A small contrastive image-text model, trained from scratch: encoder arch poolformer, 50862 training examples.
Rows from block 3 of the image encoder of a small contrastive image-text model, named by matrix and row number. Rows with one number within an expert belong to one neuron, the router's apart. Each number is 128 + 32 x the weight over its row's rms, rounded and kept within 0 to 255. All counts start at 0. Numbers have three digits each.
Before each expert's rows are labels from the 100 images, of 14976, where the router gives the expert most weight on average: "strongest on" is what is common among them. Only what is clearly more common there than usual is listed. The data: close-ups of made-up surfaces with and without defects.
# router: router (encoder.blocks.3.mlp.router.weight, 32x160, trained with AdamW), inputs 0-79
# up: expert up (encoder.blocks.3.mlp.up, 32x80x160), inputs 0-79
# down: expert down (encoder.blocks.3.mlp.down, 32x160x80, transposed), outputs 0-79

# expert 6
strongest on: wire mesh
router.6:169146073126138147174091097110131150122126120077088144152170098117148153123165136166140147125144092123074157170107112073093140057139100093093121176136128144131102111131069108171085132141161134095080175158057153129100144159147112086101098189
up.0:160128112141152119138142116140186088108140190123134119113100017104193177118113112134092098126100167136112051114181094124149184132188130134159071140139205077103183152170095102131107155123117140135109185149133153114126082153165139112108156146
down.0:127119135121092138162130071144109176112153132120078116147134123118193107130185111203187107136142119090148062144102125107139098144132090112138083064160155100140074087062108149137143102154155122102146117113140116138136143195142129072062115168
up.1:108124164175158117145123148089171134157074072073122087137135089113132084156158096230090137109153066200108078148187133129161097111091091207130066120214141133098169134154135122099157178110118147114100094113089118119166129086128118104119067176
down.1:130099148110070085124133154150147136211144147127145132116161096110176191164117142130135144133140154097115141088110117138079135160064167077092144164130122125097106110120169142144093127132166078078158160135126159098180148117115113107149141140
up.2:106184154173110105116149110129124092066164125151156143113141148140184095105122101165107113132100156124140116135152160094084086135163180139065113134082161086158075156086069119055147138085161107170138137054128082096142099129175145093091086130
down.2:109102105074159147126108166122156081143082128175118110131134163166135101112126124225117081140164122094117174111131109138146086151066093112069137196112106121125147147133147114102149196105082099127138149136133113108170121137151111139117136122
up.3:090149127197127033100172118117159130191082141126133145160125089124089136146131146183069151145154141108112066159105102121126100123161158084132128081144080117126140170151099173106146173064171115091161073040146145088100155132141112110114094102
down.3:154146103029157091151071146160121133165090154130098138089145125119122122110073113198139150143092121100066000144106127093096104112132127101160169164170116098055161101093111141095122151145124125096156079096139118089141070159143153121188129137

# expert 29
strongest on: woven cloth
router.29:086150142140114114114181131138185105126126114167143162096149195111126128162115139139106112111131124091154128126140095168150129167097146164171119110109126137147134147091113106085117158112127081163152022148161104084121170113118167204148178071
up.0:088112130050076156121088138116153130079148115199114182100095076151121154158149120155077124135147131107088117100163100111118135175022105145104150124138089068142164162157164089156091166068025130104163184082138150145128101100128071129102140088
down.0:101117237060185152168165092110137178122186130104199143093128065110080144155159114111096103136155140110139141111189090115143099183142149128118148161180196128193151169149094091139130131131126139130157141093140135094125116133139132161090135121
up.1:060116149093176137142130136115097161130095120132146180151152130131137105153107099133141116059114142170140071161090173170109152131161160170143176124081161171134098178135074113137158104161208149134127098091129110089131154116112157108079090070
down.1:136166138114162136145156167139102149176128119170156179136104172156092129158138138156132069123134115129163083081156143142074155101111123135071103157119150072150149176097120143184090095078127133155054136119074176061120152069150121077096133165
up.2:056080199116139105161142163151173206167131112097126112131135084113111157167197184157128130180169123097105097090069104091139116140102062165157067115153107229109147173126106111153121132130096164151100085148076082169141151125111132142135065127
down.2:096157068247098109121180085140152099103098111167139100113148208087213131139143168109135114187123154119086145147126164115158155123173139149073110108094103152106105121123115179121133096094146122094117141116125116091107174035164123101087127133
up.3:121137095163137144087152154118162182161113105157119117110142163138121123140125130148069107126105141087126214123121085186138149170073193126114130127105078114147064124106118088144142157102092119141157161155114121156114147140105093227121121064
down.3:161145148113120182155144107094060109088108181160114183132130183103095109150048101129156145093142139067133089079164113104124131144127071122163126098167172091088161084141132118082136120160123162151180085112131144157145132100115152121190125143

# expert 4
strongest on: wood; stain
router.4:148116117145085134143094065110177141057157094147124164165147072116156127163124145133158157070119087078176167106164096164115123137168148095104118116138179164136135123089103113103140133162122156100113143134144179127152149078079165100145168137
up.0:208126136157104104165136111155097126086112151178140135165119106122147121153128147135128153108093156133216125086069119137123157088065137076115081111081156121079142140136118124144159113109119167104148151098119127173138129028147118123147171129
down.0:152093133089151204172093156100060116090111074128126125123125112128186149124115121075148175151118092085054153152109121090207098130150125154154135144116147142152109142122110120091101152131092143167138191134181197194068095081177091116149135101
up.1:173133114093154131146140176071168191159174137141078164088122181173135086144107095088106131165130111127091071147099151145108079147130195165135151103094137080102124183136110121113173155061143091084154095161136090156104116094125073221144099142
down.1:077177155128093151080178156098090129199192139117105111151114175121132123147137139094141113078102108183077141118159158118089100141121044137147109108083095108047136128151134168102104136098072141155089063163090115128122101116165114113130130131
up.2:182130139136169147169140081119088070135126207141123156121087093132117126123177105117140149099121172115156122122189062124140151093132160121074204061161103124114099123133064101188097110091116111165170145130066090157141121134169116157086119106
down.2:127190165067174111140049138170167141133086156142127131107098138127097144087162082168145121128135086160112120071118128056203099142090117142120110113063144139111124134108133130090127146143148108153073175102162109178115138133074123184148115123
up.3:129062117105113156168094123165166127148160161109155107117119043121226104096134155077091105108053147140107190129122143210124133217203159104098088127119203103119167175096100133101154127124108168103127098067155154144145138119112180116156152140
down.3:060102111191140162178150085129064114120103112118127131112139087104162086137125128183091151124149137086150142120143117122194151123099156143150081106120125073185136175139120135098110142158121100158078147124176129109155078150185117147116116035

# expert 1
strongest on: carpet
router.1:098103081113130182143129130164158102135112079083140152069109100093135117122094152141125133210110077090130111080128170161089156163115184197129181099154154162115135126118137094098070148082101134141145141131134120119108035095182175129102139178
up.0:177087153148112143139133093105159085148158160148106105164125146121180186078126118125095139205198153139160100147118104158134145148141115138123178119122177114145089148099123124135137161109085126088172116140185133155096193106115140155100077089
down.0:165154163189198164132064138090129170115069133108057149138123142158145142115112144132156065138080120128136153114132097122119137133086084149146150062078173104149118144125120155116176139158139119116138127171143135123161076082141116231162186132
up.1:093125120146153103106097141112158150134096114120143157115129216156107120062110061134154060142206139107075180093132154160093134144106151121117108146096101126088160162122160143096173123190098143131104163101102132155126096122131155159136114143
down.1:108091136138181139054187090117121101087098102140110128110130130088091154160107125141117148106180196098157099145153127104124124131098128110072158143161094090118123084150103080166151132117148110182121082103114095191133094122118151123067101234
up.2:130186158132157157177190110118140135103150116091124077144169115167164154175137059082151151127111098103132129112169171140146091147059186091152126166119165133133142116212134132200170149142110108180154145062150153080100099138136074090104132089
down.2:159111137051130100061128090130081086152121146124122115116080148108128175108185095135158123106101185152175043098110076105153085147132089105115088118151131146126129105124137162133144090129077181109119143152149095126198205147151071207177155123
up.3:096145116123142095073096149077155130100125125148193141147109036127148089130165125112178133124142141090139120167096194067165138138099146143110160140173054194129138155148175116115141169148124140127136109079158153125141126124093171173102128149
down.3:193163119167137112136184145146183138109112124190193121130105188182074115086156116133115121146178117120119094116161108118166125116125104148098167157079127159111107155176134096133129151113100165128140120175121094152131093054170126125143109124

# expert 18
strongest on: woven cloth; no defect; defect: none
router.18:104151151105141128116182134107165103138148150144135152068125145115119102168102133158093126086129140080131147096143131168149134160082184163097116139114115158150146115121143116128125151114139097180203046150173129058161127120095172127173167078
up.0:162120108169116115082144146108123147165129145114114114118165078182155123126199089124140166083081113108124101144081094000126094104124108120087112116133099114111144110095111100147078082128045127125191107131166137156147151129148140072102136097
down.0:095068131125074103104115100106049167150160118149157148141130065147155110106173108128123158152126110119088232138080136133126102126170146094132122188149160069166134082128139117085130132115115095105051076153128149152128128210152116139134148072
up.1:133121158110108112200133131154113110084108090186132131155138129150101093147141144162137089066156156164128083115149128165154142111000149104120108123117136076167127143139154115088154070104126105094145128140126133147148124119118141118154153128
down.1:094085128139179139195108141102085137115100146071116119109128099155150132129158134108128115135144097118149083170088115113100109117116181092109124164108103173146144203109189120145146117165090111156059124140134137050188101103128128137103178169
up.2:074164065145084100072145121123145145082145177110101105123141094163145152144174132127134117105109098119134116134170114119148149093139073114141052079119144040127163127123131161088152091054160122118126095112138102131151130153142096113153094089
down.2:086176119118147102139082146194056152098093096126105190150129158113141145088156121155128165084131096147182197101155130166141143114064104114157067130133135114108196113126154099123205157079150150152096208124138119166122170178192177118143088076
up.3:096112074136096126138159097099134099194126128116122068072121062123160140174071114096180114197122123137112053163117136166135109091095139136185125101152134113147161059105157105215115137176132141154149089130152084095127160140164104126140153126
down.3:149171117093156128127105107084135087124101129119069101112090196155148133107101135128107121108166132121187137135096095082159150120105123148075091174114155155139103169124128132080181153121150068150141113161094151114159079110174139132120146161

# expert 11
strongest on: carpet
router.11:087111088080075139085128107090161075101119104175160140100085107189139173119116112100185115133168094128147164121093107153088154152125144164107159110151116166111142219144144100084068176087155138126159097145119135088162075102128161092148121113
up.0:152121077136092168126133128112184184129146148091110177133145130079152080182108064054099128118156161162143098180110114129140105127138118106136124129102106126143124106100046111117084156160148156150158125209174094132130081090129158123111164129
down.0:141059101069184093176052145091109161148166178182113144084147121129083116134130122098146142102099130180154255091137120122195119130163107140165134172134079131177106082133069119162140101171139126092135102111166087110150163141140100157122132115
up.1:122157130202141090109117127157080143119111146099168132122073104151116166133090132105101085157139170127100068157071140154128125082124067140184120108176091066064100095143165175162155117132118119082129087216111106130073152130111137075130105173
down.1:142141152096181071097168126132087069108127122098132156131081208171164115076134094109117160113115146094152148067125138107103130148114123094177104113130159072084087107152107122108114136142148160119170099106188139187136131142084104124146101135
up.2:146134153089098118098091164134157101182088125146170103105144141206135135121110112175115150051075168159079078123149114178141132104151159087140122171095127131119106154198138083082142150084100122121144158163113111132131121113118140183179191128
down.2:175121097104135126107214131130173115118102127132133135156133141102191120137101148096101057153082139132107098086104154109108107139171153137123139178089122130099102128165103106113163115135116218100119170155068112152124146128141145168128075123
up.3:082133163172108121141122185101144133142107164102100139159121131070157101117090157179146062132081106131155188143095089137153147177107117104166144114058138133124149045149156151140128127193103092156165178142165145087110156094076168174175151173
down.3:137192178119105082121164104144144089098101159169083088152126135140127140085109130095100133136141154170151121143144145074129182087091158126183143164124135124101126126164152191134168081130178098134165115160135069109162145131194117184090129098

# expert 30
strongest on: wood
router.30:128126111183128182121121136122120194050134049112166180107123094108122134116106153069127153082160066105173108188151133142092124132149124110171164166147182146098111134113152116182117154113096126167108150091071209126120113104150142118151146137
up.0:142143107151064131147119152112192118180174149123113082183128101065145130142137117196121177124052187172071139121179095120124146130121162132069108148121172119125093147085084187149107106185139086149180116141167116135170157183146145152095112153
down.0:178189036114109139218142138086106128165106074130156097149120146119114147125134109162141113118159145111119170133099111136169163153103154171152189097099142117126148132166145096102105132093188138186127097119103113118100116155170108148153099146
up.1:073142104155138097114113169126139231156117142087173097166123117148070121161121131172072141148169151111141185108094134103102141134148112115120148175117134111138103100069146109145121060149132156140152140092147108066092141161124135080120160129
down.1:133080151126176173123119180140043078123097166123161171137110117133114144132105159117177105103119095113170072122154161096169136195102112095115147122132091185074102167175101114115093131125164145098192111153120085162142115117089129159092114135
up.2:189106140155099179133092156120159155129087094044057098116114183098162135136120093126072092120130079116134157123101135143162162107149139103142143102177207060143170118101156132146131108123134158091136091076113160125137152142170173191105140160
down.2:198080144138094140130165144147112101115128139122158085092108071215090141120156100182099161160130108117114109132139124101117104148139081084083117070083087192123094133146186143172157141118109134143086145144084075183159172113120098095130112087
up.3:152124145047089088156121084148100139150065150104044112136176127117075110117114093162160120079136142172116213108175109123124114112112086146159079128123163134160148061043152169176161126145135181170143072101118044106101132138129150101113114041
down.3:108124124114123189108137130090149136127173153147144159115139106136046176160078093207118119117092153119099117172198194107083125175116131113142108122133134138162177149084167155116138101139115131093152102146144104129120103069152125072114123152

# expert 25
strongest on: circuit traces; smear
router.25:181100133103131119157136082116189157082151144076156170157171097115084107177133153129174151110141149089147204123148116166094100115146103061120126103134135166153150102104115100161149124093126150176131150091117153118169142093093157103148145136
up.0:134126159145145119116164162141135108121132107078153098137116125140169167139129123083125144118096192043143106114120066156142131140151134098142163115023083184167103114183129071112118075080109103120159134210124130136149136172095142140157178184
down.0:081113194165096124071133124049130118078145150105136094151137098120107118153134141146100144147114109159158105186125130125077129104112120153135078137078170089125134146111112131198120105081174155143179133124109156146118085119101128155119150135
up.1:135055085091128182129149133141135076097117075131128097123130163083234085144138113135205108080162149156137135157163185160174105140136095095143163166156105154147168084125153162129031136125144114147160134159131136074134112090133123125122157146
down.1:140179116118105109095126078157091170095174069157088162087127095138091151136103162148130101145169082157172126121132061093101099142119108159148107102125184205116117130102150132145124155078047082143119091050094188138149070146136087138099117110
up.2:138190114125066077108166126187174211161095149195114128150098209106169088173135123119202111153041119138192126136116045118116097107097142096098133141073087094110117174083127127128129116079139141129152142092116126126121123147162142117136152177
down.2:119100167152113151136051118066138143149176099111140119156096088169196131153084142180114106120119152127093162169165090062112187097133136126154146141076118138125119127120175118144153220132131172103098122105135151175117140112150107119114118120
up.3:109176114171132090139135140117113142112140143059121154134170162105159086123156183173134165060224158182110084124119178091152084179026177130110163118143195115174162088079090142141144108139167163121108073175106118131066140119089144116164074096
down.3:059115145145073153149146108108172095137103153122107143125120097127130149103133115110166164140092081074135132092120113074141137124163173119101132124116134124147100127092120135168105158122128136158108139153122176151081175153145175064125077109

# expert 28
strongest on: stone
router.28:102079148162163105130163137147143127180140106129159134141070106158154123074175088144120113152142132155107128094153112127118137154198091110160151111133076156090156117143074091145135145109093105072075177111120156168129152119164063081107069159
up.0:152148074140168172144072081106131169130147111134155129144149172179115136132145174236090124111180136121115088152101120120111198104126124176179120130169154144121121085082112092135116103175097121078117120153095148150155135088125125117173161125
down.0:112146131145095133157118180134198158166141063172113101127157080110165118106111115115093187095184096136143173160184104091109127114143115126110134055113195153111119132095135120159118123182123120211151145102089175066157172136159120126094119172
up.1:064096112156183070163161149173081098123128132170133100130116126149130162100166101132111126128155071142117054146103208110136155103135127124118088133114124130157115111117133153152117168121146143052150111129081190146136106148122062162066128174
down.1:113181105125095149144098123081113115135196101177163117149126100173118129123104095161158181178128109124109172096119151102210139135179099116146173110099160108119123105127111161110099121136154104119127142162142111152084149114171139114053126062
up.2:116189096181109098176146122118161101177136143137099117094144119126119113124087168143122163123084186101137128165106156164132144118146085116173196056170145093148190062080090171155085135131150141082161132087162138134167089122138150097167110137
down.2:119120180203089152165158184112108140162201129092099108112148120099076137093134133138141141131213149171149142146125112090167136112116173172067139082088113194174115145072172118095090138153134148137148144106118104056111143158193084120097076144
up.3:078131163071069174152148156152124141155216081130143070142120110148119159141123104135143161121122125115119108093120130138116061124120153186122108096166106100116155191178174123100149113143093147138135113106143146130119107120120171166100105099
down.3:137109178097182104122146095149158151083132105093166139111065111146158108115129149203166130129104125081096133159066118099166135144098100120152081109096125129121114096101110187063124162151145092124097106144117145135127135179104133100173155050

# expert 3
strongest on: stone; no defect; defect: none
router.3:141106080125082114132158081052143118072140065105173143155099178137140139099141121096103087129162120116148188121144126160083092077182120091126076112175142175156159098118062096132116126143111136106112147125161136140180137090094136062124110151
up.0:148079109115143112149166088092124122135152148148149130113122114082099154152163114141036142121120092147147239137115103133123131157171144169121104136188197170134141120173128108174039128182079143154141144144144113117149141142141105161092097125
down.0:174126108114113124139125088137145189086178091087131102114093018134106147119135092085153122099135092131116133133135108151126128120145125130072094134106091119173102128101133090108125113115138166083115194112126116096146173097158145063122102108
up.1:124114129138047114136140116106182103088122114121144113097171124195149095123153185194108110094139133155135152158077113150177118139004155143096125147155148221124140233112127113185120140169099159171110180110114069151120137146132163122139119102
down.1:164048198085114050179134161119132131119197112146145156104143104097076068137115157122168142123146184077136194085150102155063164162168119108157104126096125078122116162128184096106139141203086109085138124111127148185090163176100112115099084094
up.2:031152079195123112131103144100115148162085122149175126147160122151115063164144080164156100140136112112131131107070176084128159114121116142119192183130155167099118127095123152122120135100149103197141164143173116093089080108075078111127127100
down.2:130082088093071172140130179116125177106121136133135096146134137135132092120121092125093217103142085080164083078202147135096155155144152130136094104143144165111139075157180091146144156181155114125134117088206181083147159143186150116130085145
up.3:139178174169110150123113181116122123085106131106135193059123147103119095158091133118133111143138094153132070120106115111115130175076118185162120110108153145158094173107149124115140178111154041121133105206059135119129098158064121144136134122
down.3:163093126135091101111094132158160043177032109163088072117114097105074146136138144143162156160120180071139172151133118114150157134136153119115116082095186119116167165112137148114114152113198119168101143113135134150104188169087122145126142118

# expert 31
strongest on: scratch; leather
router.31:129150067111095167143085116096092106065128088122169174092184095152150120148093151083165150132101085144151105170142171164059168158096130165131139154184101142139130161128147096086083178147151120189146173153133100085110106105101174187146178117
up.0:134190111131109135161152125181094155115192129170130133094096079135165157122110140172142189148132119137189192179142099154114108161095096092130124142152156206145173097152142131176127090099128109098161124056151163101115114135145110074127134152
down.0:147110120186224129053105111153144073136121141119148137089131103124107102109145115100134127085180069093138145088150080130171146202156148152158146082170112153098105089124124116184121163188081172108073114062094085152093149184109145205132127136
up.1:123124140222067076135135134119114171157128161115141074137131098115154138110127188108122121175130126093127116109090059136127156139069173183144091135110132121090145131100151153108107111181128215107127116132122116101149109152111096173124083148
down.1:181123130152066076134115049141175156159075091158135141123150080185131152118101091142093127175108122150113193154109135141134093121113104168140121139140151119173163164099168115097106113115109121099145166113121156110146106114116117134129121092
up.2:143123083151115114119195120118114126105120171108125138143169119111127099194178103164115158121095131139109131106186179132119109094137115156122117154108154140172118127129129131031131167093242146095115113055156113113136182169158149160139106041
down.2:151112162069125177114131088144095082117132082140121167157136076120164158106151130073143166144120094192135081178114135193193090135170121150131141147113130135120095129180133125147164105144114162191070092152134170086064117127062106085117149158
up.3:117122167168166141167130152093118102172147141141133144133083184139118098139175096142106107166144107165161130115129129030183104074160174120093106183122130152136063090122115145101164123102159131138122149133087087148108121205163155095088111088
down.3:107103080130134102101144101142123095106176138139099130128121109109162164127094164076130151146135123154127205106136125175133131111119139161135121134109173075160141112103136118161107096157147087107180110114135167190066171130216067130187158092

# expert 24
strongest on: wire mesh; scratch
router.24:156117109138140157154108095072087165131095105068099110175172135091153138147164154141145130117141120101103192168079155092135137096129088092098140176123134195114097133116079117109088086174157141108108203153085162098149159174117143092077124132
up.0:121162108141158185088199103127102130168143150097098131118104116104075121124091135152145075122153116160169105112130143062069178133140141064146138138159110118103102164140161114184095125123136102094180129114150136130104088127149099139140097061
down.0:098106128082154149167084155179178137153110101134025121104122106133145138096166155090094101169133054114179197102127115123119171138120125145084127115104110125182153121161043093211121184133129110130150185134061160114135114131152112118079122092
up.1:063088105145129149076113153126140123167115062154157171097108152109153157137106177205102172122065136047117115121144084120168131157114144108203102150115107050149134079077123145103117087119089150092100125123128093118083143111179102182100124094
down.1:147157063104069169081151097131045164141146143144127138179176187090113159123186142141138147129109129165163101140098117173120109108189118130111127150138139115133134136151090112138148128107073101078110169141157142168068169113120086102159111175
up.2:157141149168121096113149104126142134099137115165141120079177120135105123121092126088160129167117132103197128110129066121131082101168116128099103101126118142087088195173164095097155095102200130154138154150157149117134114103155168121115161166
down.2:123108159041180107152065095149117106193084110125113109123120205077202066107099158087142121105101116071093065132106101120142146146115126153133160168090182124167109098119140174112120179113122138125129110098130119144100117078120126159142117098
up.3:083123150110136091201072092131171108091209173153114148121123100144184177101099161090162152117064128166176137150054039123164112148118143165118114159143129178133151131123168136099137125152123112137184138106122123133139096156157141081118118117
down.3:165177145154113154148131100145149108142127107199058160189180153117191144090137148162192139110128154209154158171140157116156090135159151160109143154118137128175152121098144085173160094143157118146082142160102099112114126112107067195134101171

# expert 2
strongest on: circuit traces; no defect; defect: none
router.2:126115094106122130080142108093183105114157096142159138176120135103110172104146103082118100127152128149125184119114119139103161125190107090101078100143128178142138134122060108108107118129104086124119141182123147060187178099083134065080116137
up.9:110081093192176115103150068079134100139083145111160097115118117077146121112137189139107139178137124075107126128114196104109107169178082122128212146121087118099075107137141122102138097132087088117108105184117141166061155111119151145164131178
down.9:137104157120070164144122153146142107144140069143144092132122047148146127171172169114115099121160161154112042079103107154135173131141145130069124125087131083154100149143124180145058100170065145076101127153162146149108130130154121062133114090
up.10:134136179190145100207117094144056143086152073110132170106096115164134091118174113194123112161180182148186099113163154167137155126077100090105158091103192126102150087131109170182147091203091124144143128148113137150064134103091127140115134130
down.10:154117104148119131088077092153132082157064148128129142143115100098167200141152100140095160099145140157104138117116181150101125097133111149125129140134162060117106205106191135107122188119091149146101164080132144088135069134119128093082168178
up.11:089144122157127111146121147136180134081132094166144176148058130097081141117132072124056176133084155157120159065098131127110088100130051111168168121136136054156156167172103138157175147142117134135167122122102080091122115137067097231144141111
down.11:064149102126125064164135125091054161097107113136066135116140173122085123149149145131164153159166127161133089120103147172202142138118117158137099119156153127109133121109173144090122154129083125126190153078128191141058112094131142113184091174
up.12:097123129151142150117095166127192148112140084128137140135110181064144055171096069186075140150126084106136132093134156121105126122138102115120141108147161111110110185128143183091153082156136118133081161161076170134112124183123150124130130121
down.12:097088137144145161164145136104120099143164091121116164108167146119125131130145140122136146097133117123114122088081170110164107146049198158121138122114190127111163140149144115128197069071121110156122155126097172142064145148145135137110161149

# expert 21
strongest on: crack; brushed metal
router.21:113158129090058088157094127199121151152142107194117181157137160122045124123128139174129198106077077104127166114175130171102121118131154129133164107153144094192179094085122100127133161076109129085157148142156095148110118086137136123165187105
up.0:126107131071136170100141103113094130134132101130147081112119164168117115147173110096129139123174125153133172154119148108119104139078148113133157140133125141114118123219135169125073122160116143155155191116107104113150148171123121151144191100
down.0:107123171103125134167097140155114072170115226134107148127133093114123094089133145089138193112184135110146083122122131105160115128117109137060192128089098136135134156034100127151167145114112119150108128130098114076119084112131171052146136090
up.1:055079163174125104153144193168122117055103152117088125105132061112089137145148094110143139145134174065101090117157172136110123206135051104174120083166137148162152099120117102118154067130101112079133167094163149182133126119110148126129154112
down.1:123144137164088126084123079082091123145097123102125125127151166105145160165089141159101161120132162148110147093118154115117136107128170101152116120121159177098130127130137142102142110085113099124052102126170215207177097155159141129171119145
up.2:134133168113188136107149141136119122133105205080091153154104161146046164161128169129105135099120143169132145097136137147061090145111163098155161095114103034131130054162120156204153127140128104107146161118157132128142177137159114119088150148
down.2:106125085123046107138066153174142125124103080217122103129136168149161178166133130164109158155064159173101149112125148146152114150144139122165082117136143175139129129084134133141103172110081196152137071112117110117115076098139130114114094109
up.3:103141155097084130178206188123084182099144142072165134169111110167204176106109201192168200073071113144159166109135137165110127150196151131117102112112129123119104110115125101140131123154137108165159144111118117179128075135130083066109130173
down.3:144089158161131128102104093094115071136085167114179153122095164126191111126168123163089052171132135165160152098149118082105167113109100113105124131158124079142203143110172136144148137141156135145116139130137133129117204188140155120156127177

# expert 0
strongest on: stone
router.0:082135091116112134167124139122153079176110111167166161143090121160120091111126090149080119139123081140094176076188113197115152167116196114123199098148123157108129096134088094105124175053081088090150155143181153178147151092127140115155140094
up.9:151196148158163117131109100133109130131111135111155133137105000148156121143114097196218129093160119128103209140137117098089144148090136155104093132125112072112137135122136160144085085126139129190138115181122128129151135103171111168105149153
down.9:140083103095128071103165078091138103084183074092189122143151169118036117132126125174138126088112183098187162165158102155146169127109130153092132102163157088097128157127138203148179099187140176132113156141135110188088186116101168164154111140
up.10:122094146173092141132161136153107082080099136170107125117121126166066165098096157179125142200049094061108126090101181082089112180172098135158140089092155156147109137148110211085114118141106109107160085094080099121131146112108093118130136098
down.10:142163091115144123102163114174102111154123121109096110101111151141157098094084104153119068102153122095156149074085161132127151149153114155171211169147089154092178084169144118118108147138186108143112164175103115161111100147110110107140082091
up.11:134092128137195088137162093115187106137129094141175186137088148114105140124116210080070124131086095131114073174131161088151145104087133139147115116163157198121109094065139126119080118118121162174138135135050086142130118082080142171106075119
down.11:125170074115089144141141139099108123111159062163168127154110098163094135109104093170145130157183167111100081168100121164099102098143050125106184096153104174067135130136086106128141114167131115073123092164158185144115252100091152119131142125
up.12:109083163126151123126125125146177169146130121091169127103127146155149119175145120155112154104081106128106057143177093125158148158129182132175197123157122061212154172137120115139135130206122119113166136088138108164111137138152106152117175169
down.12:117156138164174152144140141143150140124151122114184134108125048079111156103095109082116130108144134102120126126057144183093180137143081086096146126126128178105089122143122156126148131113124159063217106109153165153123052116149171114085094118

# expert 15
strongest on: stone; brushed metal
router.15:099085123180149104104110108151158108161155121133180110145079176147142130054122106085105081181163093146145147094132117169087155152190165095116142099165128171103169164135088098146135084095097129089093131126141104168179083094163132061099070193
up.9:116078124168105051178101085113097120104146160103128089113126053135107169158103125087156180168142168193105027140131146119116137118121102144162079103163105207119134158103089136048108150180081177079177152055114108135168123121110150169133113144
down.9:093156129093111131118148133120096220140157117131171144166108119100088153147134079178131119158177121154124166067114125120105144126170097130081166137088110044165111081125081116101054100149114123136151126159172121162113147119121137169114098040
up.10:167179169116106123143178107117077127077131084187111095090137137173158172100190114112107137071126148127162097112130104093194122091136141105186058138173096141139130156027144129125152133120128195151137143099103122077098080146146112179106152131
down.10:144109108082107116110165153164183159164143142239150118067155111090000141127109119178140177152123126202120109133080152142144132117147108130120141146096131135147108167167129138057101142112141164101138205156146098141108088158108114146157134163
up.11:056124108148087138095110165162167154031114159092116131148116149125107100166046128116129116115144149126126096164107148112135190145074090143109125110167133149119112072213178101130179148147099125166184121178149148120174128064152141157105109116
down.11:112142171139109098151084146175159102141129157114157154156128108137183140135090111198108093161159128102126145122113149172099128151084128128081180140116169113156133163177101080120152125100089139116078142149091090177124127116099126078135091135
up.12:142129104147198084081116083145098184146136124135157113113149163078122123149102204104075127100113088075146178143096151073105131168089080135153144154172190128165111108115169126166138091172156164186131156097161103065128072132155151119141114120
down.12:118103115066113121179140088134133143107133113087106146097141177093123114133090149129123117094107138145127114087115146103090140120114163161154118161143091200149163099116151123150135134149126130185108116188101119149103074099111154086132076152